Rows from block 7 of a small image classifier, named by matrix and row number. Rows with one number belong to one neuron. Each number is 128 + 32 x the weight over its row's rms, rounded and kept within 0 to 255. All counts start at 0. Numbers have three digits each.
After each neuron's rows are labels from the 100 images, of 14848, where the neuron reaches its highest value: "top examples" is what is common among them; "peak at" is the part of the image that holds the peak. Only what is clearly more common there than usual is listed. The data: procedural textures in two colours, tilted and lit.
# fc1: MLP up (model.blocks.7.mlp.fc1.weight, 960x320), inputs 240-319
# fc2: MLP down (model.blocks.7.mlp.fc2.weight, 320x960, transposed), outputs 240-319

fc1.547:127118080119138122126139126084148147125105137133105160126115152110112047105086174152079081111110056106114148085152179128144071129089112176090151069121117138144099089160121113061167137085165130143130162181132131114146092169131146120142112129
fc2.547:151149144168122118139169128170126167115127158178142177104136164096078161151126125113138136098146121123117096174146094113118162131087066140172189154081098142159092069127117104110114177154127150122081128105112098124144103169163113104130122101
top examples: yellow; ground colour: yellow; brown; pattern colour: brown
peak at: centre

fc1.664:133109189144112165041140107095144073094100191069101098184123112174129137117103142027092109120132138122133141092162134101167066166170075130149147161088089148133133129136184104144179089150170154113140137131100143121156125176091110146137164122
fc2.664:099103162102095151106153085117113113083208089186075096080114047115156078138146093134128184097149125179110114101100103118121124142122136147167177081132097156186093132138190124109160098136121108106106133110156101152167180174118135172129196127
top examples: green; blue; ground colour: green; pattern colour: blue
peak at: centre; top centre

fc1.347:149134108118134134125103119048118081118142079128115177173149152105184094144135120179085086141122083087104082103117147160107099125122146139086178157131138136102118078191150122090104075133136147097135079125109054137140092078105097099100129095
fc2.347:141145114130199074113129138131147100075134151125060111152138112062114068115064137108108162138146152103135176030096156081134094101124105177146094101179164111170141156074123082129184113129148124094110113153157172148115096127157154095174127109
top examples: white; pattern colour: white; brown; black
peak at: centre

fc1.222:157126162137066134170133105128180138147113082193106181076114092150151139082091108174130140167151059133139179163169127134123090071138201104110158156080152191116118142134067129097165187129123133149197088120081149107122175116083152145153152048
fc2.222:180080167141154110153132188133112147095102104143163156120162185106080121108075107156125095037085113115078107083155000168116078129148128109106116114141119066174192151126123159110168193121162139138173140097097126122131155085120107109150138164
top examples: brown; yellow; pattern colour: yellow; ground colour: brown
peak at: middle right

fc1.361:110145116159072171118135140100108155140123182091132102136127114121091087178112130160104092139189167153104143168101181106128171078063201175149168102080140136144143138137147165124103130158160120072163074178120179117172133108113089116154183120
fc2.361:146167138093121140106192113124085153113108151147166100192174103112115106114166107097152043130129110162184140093162142141136111104135114108151111062178104157097102069124191109178106096196147128171132140101107124106127188183086116096144101176
top examples: green; pattern colour: green; ground colour: brown
peak at: centre; top centre

fc1.142:134137105216149122098136162130140143138085147108099134127112114167124146071133141080078119177130135079141128114151078126196111114117109120137089144141155076088113169116124171099125164097199133093151142115146154107179071096133092087099150111
fc2.142:147086193105068098096113133152081180119114096154107093121041092120149126128163184165108087104116167106164150152122125114189138100084072135139140105134171163117148092106179165162118143158030144150170076099109103138097098114088116110140149156
top examples: yellow; pattern colour: yellow; ground colour: yellow; blue
peak at: middle right

fc1.285:099159124130174133108172133163134161146118153167106130172102141138120117161144174132104146159154116124140143099149176111087107182086126099167140154055119140169140101139116129096087104092143115152139152142141116122099157160103152152121144110
fc2.285:115150184148077084189105163077144137108113145133136099136102121115169181172118097146159114133146174123189121060147136187190106133097027140153127140182122123157195132150166145179139216162141163116060132095098159072132154192095135129084126142
top examples: orange; ground colour: orange; pattern colour: pink
peak at: middle right

fc1.134:043135160095104110132053125105095125130136121170118199128163137118158108109110102105118120153140173098149155135137140154160173176180093096176185113157133123156157087099145183124129160157113137144166168149125115133148073113127139123108128139
fc2.134:135089222092114159162112203108188094130167185071090152138131150123132162118113130141135142102151121129171132140096044108130136128124133126140123153130169077201150188134133114109057094175167123093134130082059165113096133120123156166147153166
top examples: white; pattern colour: white; teal; ground colour: teal
peak at: middle left

fc1.591:139128063104096121126182121104127104146114143152091147102129134145114123179154142152114140131142113084127172131121126159130119163093142086115172119112101125174165142083102153127156138147093114091153139081068180115143148151072105161097091128
fc2.591:144091111087102091140083078102118074125091156124157114125093172165147134140145123150167172167151036083139132103116161168088175155128119169085090151137167135148125089099085133177093079113059194132117155156127121180161131150106108104094108087
top examples: striped; wood
peak at: top left; middle left

fc1.166:127148186104127121138139184104112216142139077149138145162141168131152136156127155126101106147156170175104136177136120141107175084143136158158087146162085116085146142114126132137092136176160161146098117156123065090151170091151186119102136094
fc2.166:067158082125034134146127136113121146125141157105141118081073142162157113157095109116109098136145156177131173098127187105160103156095143097114095100115172093087117143127121139122117162124153123134121113151066174146151081115090125164164197135
top examples: grey
peak at: centre; middle right

fc1.716:148121187147196135118138130136089127094106177099138190174113155167138189139083106083121167098167079093161115093113136119124172124126088136143186097196111204092155141151138096069116137140136107143095075109119119120085121169131147138128147127
fc2.716:146129121110091155146124085108157156110187117093141154131095131107123152059115144162195136115070111121124126153155196101153181044073156092079092122141068141113088126084140122110139194099095073108061124162170137141126112096136131087139161079
top examples: purple; cloudy; pattern colour: purple; ground colour: green
peak at: middle right

fc1.323:149084125153101130162078083148104167143153136126107123121100130128110144110147133141152054146179062122168137096121087117165101087174137196116157118157109181140165145134169123137115144180123129145172162141164086119153161129149098089112084152
fc2.323:159127123168161162061120160104099143105109180185098129162093105133155152112208118120123113118137137170133151102188165060106146178061131131135108149131138135098140204105131133124097167172132128152060115154097169149077099082114149134119106142
top examples: white; pattern colour: white
peak at: top left; top centre

fc1.379:091116186066119140156124078147132128159141088178119182162111109066145126117151122098089146133075160196145140114138136137087128117121127139114129135187110123164090156193149089111120052182168112159175192179153088139130123132137140150178130147
fc2.379:080161139139169161118141153180147173121119131139152069108036115127126157079126128146120141131107061135081132219169147114118097136154084149127122108105103128104128159105182130051170109084122086137106155113157115124154148173131174093065075018
top examples: black; white; pattern colour: black; ground colour: white
peak at: top centre

fc1.65:150054106141174054153138184125115121109144138073112121047139122154117090084142130106169117136159096140145108082153160097110111142104101162172092090107123128068169119088121158173115143138071149118126135063124126171095110130183127103108117108
fc2.65:158108096150144162117179140078094108134151141111110198171184136127098142096097063064142130044158126100129078151084088145165076082112121145141167162114087196114197114168139133090138158185138115151135148142105151150153133159112128151172080110
top examples: white; pattern colour: white
peak at: centre

fc1.198:097128093132128151057104141131097089136165109170156138155145180145081107178069104157179100087131101161148128157092097105114105145171180107069105165063106160167150142137134061155136085136136120171155141137104118149147120126190113081135105147
fc2.198:138128113113186110042106101119133141133153102135134125176095077093178112081164112213115096116150124136113136088163125104144190131128164120219147101135118104137149142135210138047105056123140122192127180178150124102126165173144114105123194148
top examples: green; pattern colour: green; brown; ground colour: brown
peak at: centre

fc1.433:178138129104067157127139130156122105133124111134136163100125156103118173093098110214183074126144100129146144141101147087084070122134090144106069128190115131090101120205130188098120162093156125105132147107140093125139144156119079162148145161
fc2.433:169131153080115090104122166132149151145142107084154114173147099097126116128035146135148130124127087083158136080088139169156150087160151147144154196141118138136100145139099152109095072132145079056071135129104130117152112102137188128098153169
top examples: grey; pink; ground colour: grey; pattern colour: pink
peak at: top centre

fc1.360:117144130102128066135164110118149210184147188097137079105102080141133111110113125162164096119112109131109113176153116187143146108149144114130087171171111187160106131119146194092148111158165105127102114120090158142079140131120143069159107080
fc2.360:108071126123103112160148103069175085136107096154147160166123145133142191171106093157185078176165211123122108132175173146141121123110111135151175115115165120080085148151141112110145141047149105130147127167179130141154159108151148084130102124
top examples: brown; pattern colour: brown
peak at: centre; middle right

fc1.690:155189108133171149103159135125119055145042133146103067115196066128094137092134110152153125129076123131133142081110099124162153155125095093155174118117124148114090113170156061174171116129118110132098161131184097168173116128145142137217161146
fc2.690:112060125144093119169161114152077158150116165102137057170159130127090126128103179081132103147149201141141099129140153110101136092133080123136118113112147123124096163123091127109177135079165160152091103161164181060132125122186117062071110122
top examples: teal; orange; pattern colour: teal; ground colour: orange
peak at: middle right

fc1.754:099117162084127168129116120113050141131117146058152174161122117143110145115135126167181123145166155106188065137090104187139156125106103091143187143139124144123155071175086159171123107097179197151097104149106175103163173131109124174128117195
fc2.754:132131154131144134134075128161157145100083162122095148121171153099100135178098156075195112168181163105189129115126114127122206121144107169169166123186082154154096131089070072140151181112160077162133121168123095146173138123157137170118072134
top examples: pink; brown; pattern colour: pink; ground colour: brown
peak at: bottom centre

fc1.397:155158114157168181147143183170178130113113054126142086128148116114131134165070128146183167126099138117113111113151105133100145080065084075165132122129107136194104154193124123137106091096082128118128088096123119149151172081173099111134101135
fc2.397:114123112116071151162088144122083090097113121164065100141171133098104161092140103184121094055143129120185151154146101159143123156129105165133187163133128125181193157091157169098115079142117085091124124108118140102118112137161164137155088076
top examples: yellow; pattern colour: yellow; brown; ground colour: brown
peak at: top centre

fc1.85:135165085085127138169165092108182124113160148121105092081159122122146153099072129157149126152154141157170119136127118160099119067099110158112098147160194161119143109163113076078126153134106144185093160130085105142152123105133117125128124130
fc2.85:127095115149120148161078141156168175162114161097178144088102159200156165074085154181117104166124137131180038120098094130134146129068145071118137124101093108119092226125094126172105083182061137118133123145105143160115137130140135107081118132
top examples: white; pattern colour: white; brown; ground colour: brown
peak at: top centre

fc1.168:144113064114114099134094120099136125159217124161054219172158158103099107056120132077113114107127135102076108095142149172112104148113139163179099091149147117159120143160117125163127113113097144184140101142120135152109127122142110110134098123
fc2.168:136109082153169079160172057106157127141067126196154159148117169136109104131160064161098161115087131182166108072038098125119108129109115123148110131119099179078107154110103115171110171177110143116096096134103207082137212132137105160169124121
top examples: coarse scale; blue; teal; pattern colour: teal
peak at: centre

fc1.546:113214095117068174131116155144190193123145157102049117141116163163119097108155230123105081091100140140160092128092101096149078131097136142191117138123122145147142151140110104102137138137139145091167132184111118101180166101166166153142124041
fc2.546:141146099159099077174148074077091159142156134111163126120186095125125138154065065104145132100145113064128097099117109124123144106173158161193136146127075070101189110197119116066149120152104148143133130101130125115100103129079079139127093138
top examples: yellow; pattern colour: yellow; ground colour: purple
peak at: centre; middle left

fc1.693:095170115140081111123179141111103127163091148101121090131049099147124144064147136100097113130050172144110142135126154129104133129166135121075113103066150147044137134095154217088117142060158145112146104052136138154134156114118091105148095138
fc2.693:119079101103092169132145173118096176106115088179102159134100080041166193192148140077152076125201089156138137098112152136153096117129145093128163144146099071128134126099078138063160117129153182135103063126140113147112093176096111149126107105
top examples: wood; striped; teal
peak at: top centre

fc1.628:152121106119141127169131121071075130147240139161104090095132088142119124097066088115135063085163138132129142175083120166117087084093196121124079147129095109127165152100175099111153086123123114071181143122091179170104167154119158141180072136
fc2.628:151154059113147094154149156167097070107125119127165103127107072147106144183151167205153119123175086157151081125099156138161146113129141179146094136121103109098157102129097130083126104111189130122102149136123172135160101099140105141068106159
top examples: purple; pattern colour: purple; brown; ground colour: brown
peak at: top right

fc1.409:112119147169132105105149150108079138072118120106116165192138128154096050090190128133223131183121106140131094185167122113129040093125108140103132096130095159138105132169109120135103110159124103142141149127126163112054098112048135077145112109
fc2.409:111171184157105191130127181144139126177148133127149199086116198118145165117155129169117114158120158123133169147173155153126137147172169106103092150079151159106136160164105146137147098119107157084090135146090152069093080111179146145199209146
top examples: yellow; ground colour: yellow; purple; pattern colour: purple
peak at: centre

fc1.32:179174089175170114103123135121153077185178098168142162149115111117146119169115131146125139119106098186150128151091135041120134120142147150129117181140117145078092107122095145099084212130129085102142151103125177096107132100084148152108104078
fc2.32:169122080134145133119107128126097149128070136064120072123204131140133106157099082108083168139092142111083160161124117143162084137063120182117135165147083181110125102100129064120093138104123107073117148170194103171191109152094116098123134104
top examples: crumpled
peak at: centre

fc1.189:111100088115154120186131087103146111059140088157083115119145078108143065106142116089131113113143129114103178157069171137082111149124127070137104120134136117108056139138082066113148149064189139075172132081127130091131122086182153096189152143
fc2.189:164125158149147108154127135130186091111144226103164104151157079184162140129111159095128091115131159114156063108094205114127135129099167154158151107131096065142130116077104060100095104137173102116126126133100149126143174117121127150149138107
top examples: green; grey; pattern colour: green; ground colour: grey
peak at: bottom centre

fc1.453:146083116059171126172125205124095146150137098058150064228102038126149154128144136133090153173159151168201122110147158126137181088115131131157141134134131160151108152127110121127140059133136135108077136103096145103116055161098119103144168120
fc2.453:105203075135091143120141072094141153102118105116074162134116148120124130120166175132083144151153102094157139100088111084156093128155129149116102157123085178132096173064100162114130126131126196103123122117110110151097145093097108127133114122
top examples: teal; ground colour: teal; green; ground colour: green
peak at: centre

fc1.118:134161122094209126130121111154178086188121190171128115161110183073107148121117156159121127178149177148190157114106125168119103170076120081108086170105153124106176105143112132125181116135134112162123107047177155183113106109118102080113164136
fc2.118:153046124162162074149106121113155059108125141136142141126099084089144113170110094120091135125105098116128179137112117100131167115114191109168134132065160135134124142163146192146076207133153140118144087151091117136121170163130167103173176179
top examples: orange; red; blue; pattern colour: orange
peak at: middle left

fc1.128:143158123139184094156110177128133094119120137102070137093128193168137127179137120077124111130158113159136148113120024133100133054170161148136146085103106141065118134118128104054141114158094128117073113169168176157155081144145111138157155162
fc2.128:182156149152106174136189075119073122147188129123069150169060181111059081153116151087149118106087161126086076155199152128128137110120162135106135109152166139118121110159132105124154088105119105105183129104105128146155146174167120118146100150
top examples: purple; pattern colour: purple; ground colour: yellow
peak at: top centre

fc1.78:175120076107090087178093100163109096145145152119149099141150181135092183148096179196146091140157137100119134140180090136147075085179141128064177199128135132118103108065156133098124124144184073094144144153192153086149137126132142137093080162
fc2.78:154094133100159145102075122125168108175115136107155108138151116126188059149162154115165158117069182133049139139102136132117172114114189117080162114122149145128087149147134134142140132157122150165112158092111110154184091076124143162141165141
top examples: striped; orange; pattern colour: orange; ground colour: teal
peak at: centre; middle left

fc1.457:092138157108066187164112085125107139150110150130168181155151154121125102111173085208135138098139127136110097116152154129110127088110079140107047132161144070152179167136134106138131170126076150161150181115130161129138163133077095123145141112
fc2.457:196151139201127143135107148110126118178136117125193144189087076189124109162130147101133079159214133159114149083133094095161152191135107122172171082168088133130148111178146137144121128079174153130087122141113108179114126179147152099165121135
top examples: crumpled; blue; purple; orange
peak at: centre

fc1.357:194099154156149098180188111163132169138152138183119107116128089073173136133120108100102184186113153131136133151096157128122118081155083138157078109110137158156189177122101098112177159119090122141149143150047097195129098139123143132057105180
fc2.357:130101115128120115165121143138126090128088136136139056194164112174146137116124158176136097136143110164149099161158142173051144119152140135146089168112176100156138144146146119122112147138123136109112153118119151133085137108071169083065118136
top examples: brown; ground colour: brown; white; pattern colour: white
peak at: centre

fc1.411:125124081143156116131183142152121171152086130101155162125073139128141105096143113202154120078071077166160193145145140132172136134095135183089114098130119182128157128095106092134174181139077133123232112141078105152150098129132125146144119151
fc2.411:146111158126140137148153086131114188131059131083134123083119128089083175140117161159167119093122115106158151116037115138107082130152129149104148107083181135124134108132181078176186118157113149096164085136134077139138129109165074121147124053
top examples: pink; pattern colour: pink; ground colour: black
peak at: centre

fc1.240:100078160113117109176139117167186118107148156125090076131115140135136121095103112116120152131155158130102190178096104077049088073122096098135077105111115125170179109097103085125174124103186095184122108116078131178072181095154179141170127124
fc2.240:120135134061149173111119142142118115098130151149121120120167116135122136080163099133181141166114090113209081112118115168070142120115120082125079149173128090114152128112114121095025094109106121130098116157058156084104145120090119167151100124
top examples: brown; ground colour: brown; white; pattern colour: white
peak at: middle left

fc1.502:129114112089166179161131126118200176148120169144168144124140154152150132149112125112137114130116143118159131109133168098129103113083143094184138104140122197174088077139056128125144149141102067152135190135128154160158171111180116191095091154
fc2.502:142085180181045044134155120179151126078119065105113067103110114126140122135099134144150181084079097201188118082150180193102131148166083146121099080148113149138067155137125179078084091165109149176128143102198131131162018083139184105155133138
top examples: crumpled
peak at: centre

fc1.349:117116127165090120091114111033158137154157187087128091110080155134120115113126097094125143152132041127128108132172092102160152143156176131168140157171132156106082117096138117141136189147169123142121197112135143158098137170164134102148133114
fc2.349:081157126154125142123111105131158133168140129113127161108086096114142077071118165092120132127129096133128163122121092177125133183141171170076157134107101160133150125159068100206081109166090195110087144111133144031134164192156146096129118097
top examples: striped; wood
peak at: middle right

fc1.655:091074091155160116138099185111122123114095167126173154125125159144084104127094093141142052080172095048114126068119078106100140198118171181076171135110125138129128101094084173112110084153137123117120144145154098135156097212094141126138118119
fc2.655:124134144085122125165162150090189135151057100139059106089100110130118152190146111054125157139149128150142142189109077075179072151058134138082088091110132070137143085174157131122088087132141100094148127129174132123137153134149123146135115090
top examples: purple; ground colour: purple; brown; pattern colour: brown
peak at: bottom right; middle right

fc1.25:119170158086095160157116096118170137109169165155110098115129155105128077124166120164110122146162121103127108157120111169129143092171136135185184093113153157145154120147147084162122150097145094074129141151132168198142119119128097117178187131
fc2.25:120179093157117099136188189132111139138070140122133123138083112146141170188186125112161068077135161113110136080118171106055120135146150083163114169155137146115146094107078108079116125123103123156133121075144113083141165159140153101140161101
top examples: crumpled; purple; pattern colour: purple; pink
peak at: centre

fc1.40:121114158120133159143080119131153152153159192231158182196143165140074146084172131121124137169125166141121122231133094114114132081110126165103091160091158128135166088144154187090102182085130161099081151130152102136166156179090057157092143138
fc2.40:100150075146108108083083142144149135141117106161108094137056130114126143128110119128131100162131169113120110140153125131110150106150131140143084079181193156164134146159142151094180107166157118094175130173130211141097131163128107173140122138
top examples: orange; pattern colour: orange; yellow; pattern colour: yellow
peak at: bottom centre

fc1.291:128117056197097155149133069184121089105166129119163130067117150091118091159109174186135123139125164156115099077132109125082116119143154158101109106119185095199177148184129165144147187121107154159096135125144172132156137156132137100130075101
fc2.291:127113127153122151111124157101170098085154128117094055137165156141109174162117082118060099110102129126133158112098134101139105125135107162115093075149127140115177170122135142145167103132066180148185162080108084116142132152085099080207160138
top examples: pink; black; pattern colour: black; ground colour: pink
peak at: centre; middle left

fc1.244:093123099119136108095103081117114128092088100142130155105117115150113181101137135074148142166118142116162165123107138096192155137192147155185106150088158155101130106195098119102169100144109154081159101109087123118093148130155142119130162044
fc2.244:102139100155153113139107052178105165118149148099140165164067105113106148070174046154114134129173161089080066143185116118124040140111159176074089179129156147133116142083190134150132131143112087140132116059142173104151084124075126175206111128
top examples: crumpled; red; ground colour: red; white
peak at: centre

fc1.492:152091166112204131114129071126152152122129180071133095168144066115097160194130131114135112155141174120194169104118152148181194135114105181124134137123170097089130126132113165122121116156161164156162110153157129097143161141176107120163126065
fc2.492:154096151123125149076128074143116101157103064196110111163190118121134121141111174149079130072146162175105124167156184170130147106123150122143061135105050045163095153126166165111134114156184128115143056127146105134090148049147084111155125121
top examples: black; pattern colour: black; ground colour: black
peak at: centre

fc1.292:171134149184138169113160131119166121170156142098134080101067073093126147127127143113180125185098108115121177179144113149140154076123132104152156090140181121126130163171127089123117121136094112148170181072180096089122079154163091152182107116
fc2.292:141167119154133128114130136180104122113113110156059128106071077094092161108167089156112216147179118068126144154104109125143091071068103195083123125128128157080124114157125110123129139140091140140109187114157108125153150103131105122175114144
top examples: grey; pattern colour: grey
peak at: top left

fc1.686:065133189122142075181140157109167064141083188152081097148101125142096049110146081138097140109084057140085125172172114119096132080130122157130144154084095108112116078114150120146114073021163154126118148114158113105151046169138128104189121143
fc2.686:079151117198179165201084127087089192101120135114088096130080058094130138165105120143168124184122126129145122109099131142078153122114167140102130149153107198125159131127100145151162163072158066158090184118173133123102098087154133075116183061
top examples: crumpled; black; pattern colour: black
peak at: centre

fc1.249:196108045177079157071143097131088067133161162112107128198114151124072122133130101093111104112151138094112123178170118126136139149152159088150152125116122095065119104100121167126093197140099148135066130124111136081139112203112200118160121121
fc2.249:108156141134181126157142131143133090142131184143112166141074091163099130145082091141101147105090107092100132132026151065126136186107139105091147130126207137155178132120154123095145145127152152090193150145154131137143119148116144150166087114
top examples: wood; pattern colour: purple
peak at: bottom centre

fc1.533:103159126077079097139082197148124126134078118166135159046149116194095116102182116176130143122092136108111133165122064099143102109111144176156123092150099048188122134150160146109168118097113201147115152107116130252116158111163148133125128129
fc2.533:176154130108155079153093150150085076130179116167128113154119143150139140202098084121121099158154151124181154146115158123081136123132166124129121150152143097091171110105156122145151145191078171075156119159136165120111210207155114149101079111
top examples: crumpled; black
peak at: middle right

fc1.161:129144112161161129180150070146177188092143141143152133197141136127096133141128146133150138154135108133167112132112088107164079115116152141122138150122120120192147135066150101087148108148100149081120124100123155098131109156115171145147179104
fc2.161:099164143156165152175123085140123085121110167118066133104079104096160159137196108217084136121132105166115189146204169170101136071169144108157166161137128138166108171098157095107109164109151160148150143109145138122098145188040090137169133148
top examples: teal; ground colour: teal; yellow; pattern colour: yellow
peak at: centre

fc1.164:086089060130152152153135153210118133148113103071140205116142185149123110133144143080113188099142116168071130173172123169121147158104107108105088127122125127106059183208167116161138093099108123109108086162128049164138115117155131124113153148
fc2.164:172093142170128089117126099109158115216125168110166155103195111080093190101145127123134157080172170097145126218097149155089136179156100137170109126122130117088135176125213117121118080098180127109216105117144141128144129143101179105167165135
top examples: purple; red; orange; ground colour: purple
peak at: bottom right; bottom centre

fc1.117:167201105146123127115101101125083107060152190072159182168125174080189154149130104126095101170116142100110163137128194118159112170099165132159080105100174181120158106172100147156121145176098072187156093114174050129079152150100169142161159181
fc2.117:145141090133115127072122164106168179088081107109136195180093077104135163144167111162083139176122081101136053167103139129099121123129136085185126147151099074167045161125115139119149108132116148126153098112116180110094133207123087142116196180
top examples: striped; black; wood
peak at: centre

fc1.641:138148183075111138111087093108150123141138129085153156123120148127193121087117098106106162138138126151089125156091134151153113136192147198175132146078129113188148114147096124212142173108132038141099112111104167117052118109123152167098112134
fc2.641:103135122123167118144087172120193125187110191162164104172109097092109161118098131092104141191139133105081182134197138096106118141092121164123122168111157141121100141120164118131056132126142192178146102112154120104139065124149141136108165114
top examples: orange; pattern colour: orange; grey; ground colour: grey
peak at: centre

fc1.157:136105212118111151084144136138147108179124137112117134113162078151175121169173112099170108144137122100115116119071091093079115169116141111155166157107182144067138141108130137142137099131111149094150099110134164105116143127165146139136219179
fc2.157:116117136167115149082099107157110119083156165098167080132205111159169150124144152126078154088091186169182150139159153156110135141116139152114137106166134136135055151132137137119155138117137111154162120099199167129083120093153091109139077118
top examples: grey; white; pattern colour: white; ground colour: grey
peak at: centre

fc1.72:126097132146181175118176106121150145168138115154178156077101111131161139103123130102152145158095126152126133138075165100167101125190118070117146118146114107118159162123089100099173069146182187177166105130130147105133146165096124149101140094
fc2.72:168105159112156168144178150170061096080146201161086149154169142120145097094198110148094076199145175145119089122163132068164080154120104125107142095153115127184085066096132100164082171141134201096164095193044090117106070093135108100100132129
top examples: pink; pattern colour: pink; grey; ground colour: grey
peak at: centre

fc1.191:091121142108103142134117215183148188091155130152059137155118102098142154097068124183159156153088125111151153086110125157118151090178128121106078144109094127145100125112109120136201137133132131115141121110125174123096120131137126151128080141
fc2.191:092124155104133098142093129101198165160077116160161102164180134089093099110147161150187150089195138060142164106127043120132104166104083179092121125092121126096096108128120095141125109096139142171150135129111082147076145098099134123099118145
top examples: white; black; pattern colour: white; ground colour: black
peak at: top centre

fc1.398:165103126166152114134089088136149161135104103159159080129103129142155175125094111143147110120142058102118108104117108149102093161149082165153151139072178138134145103149129172112154097086153080130146132073165151159128076130136143072123095176
fc2.398:117144087134138088136101111128200061160132108103126170070117104081118142103111126108144157106133158127062144152104079121138104104096179113175136132134109162116184157117180088111048111115088054145113142150164086204078153138126148129134143109
top examples: green; ground colour: green; pattern colour: green
peak at: top right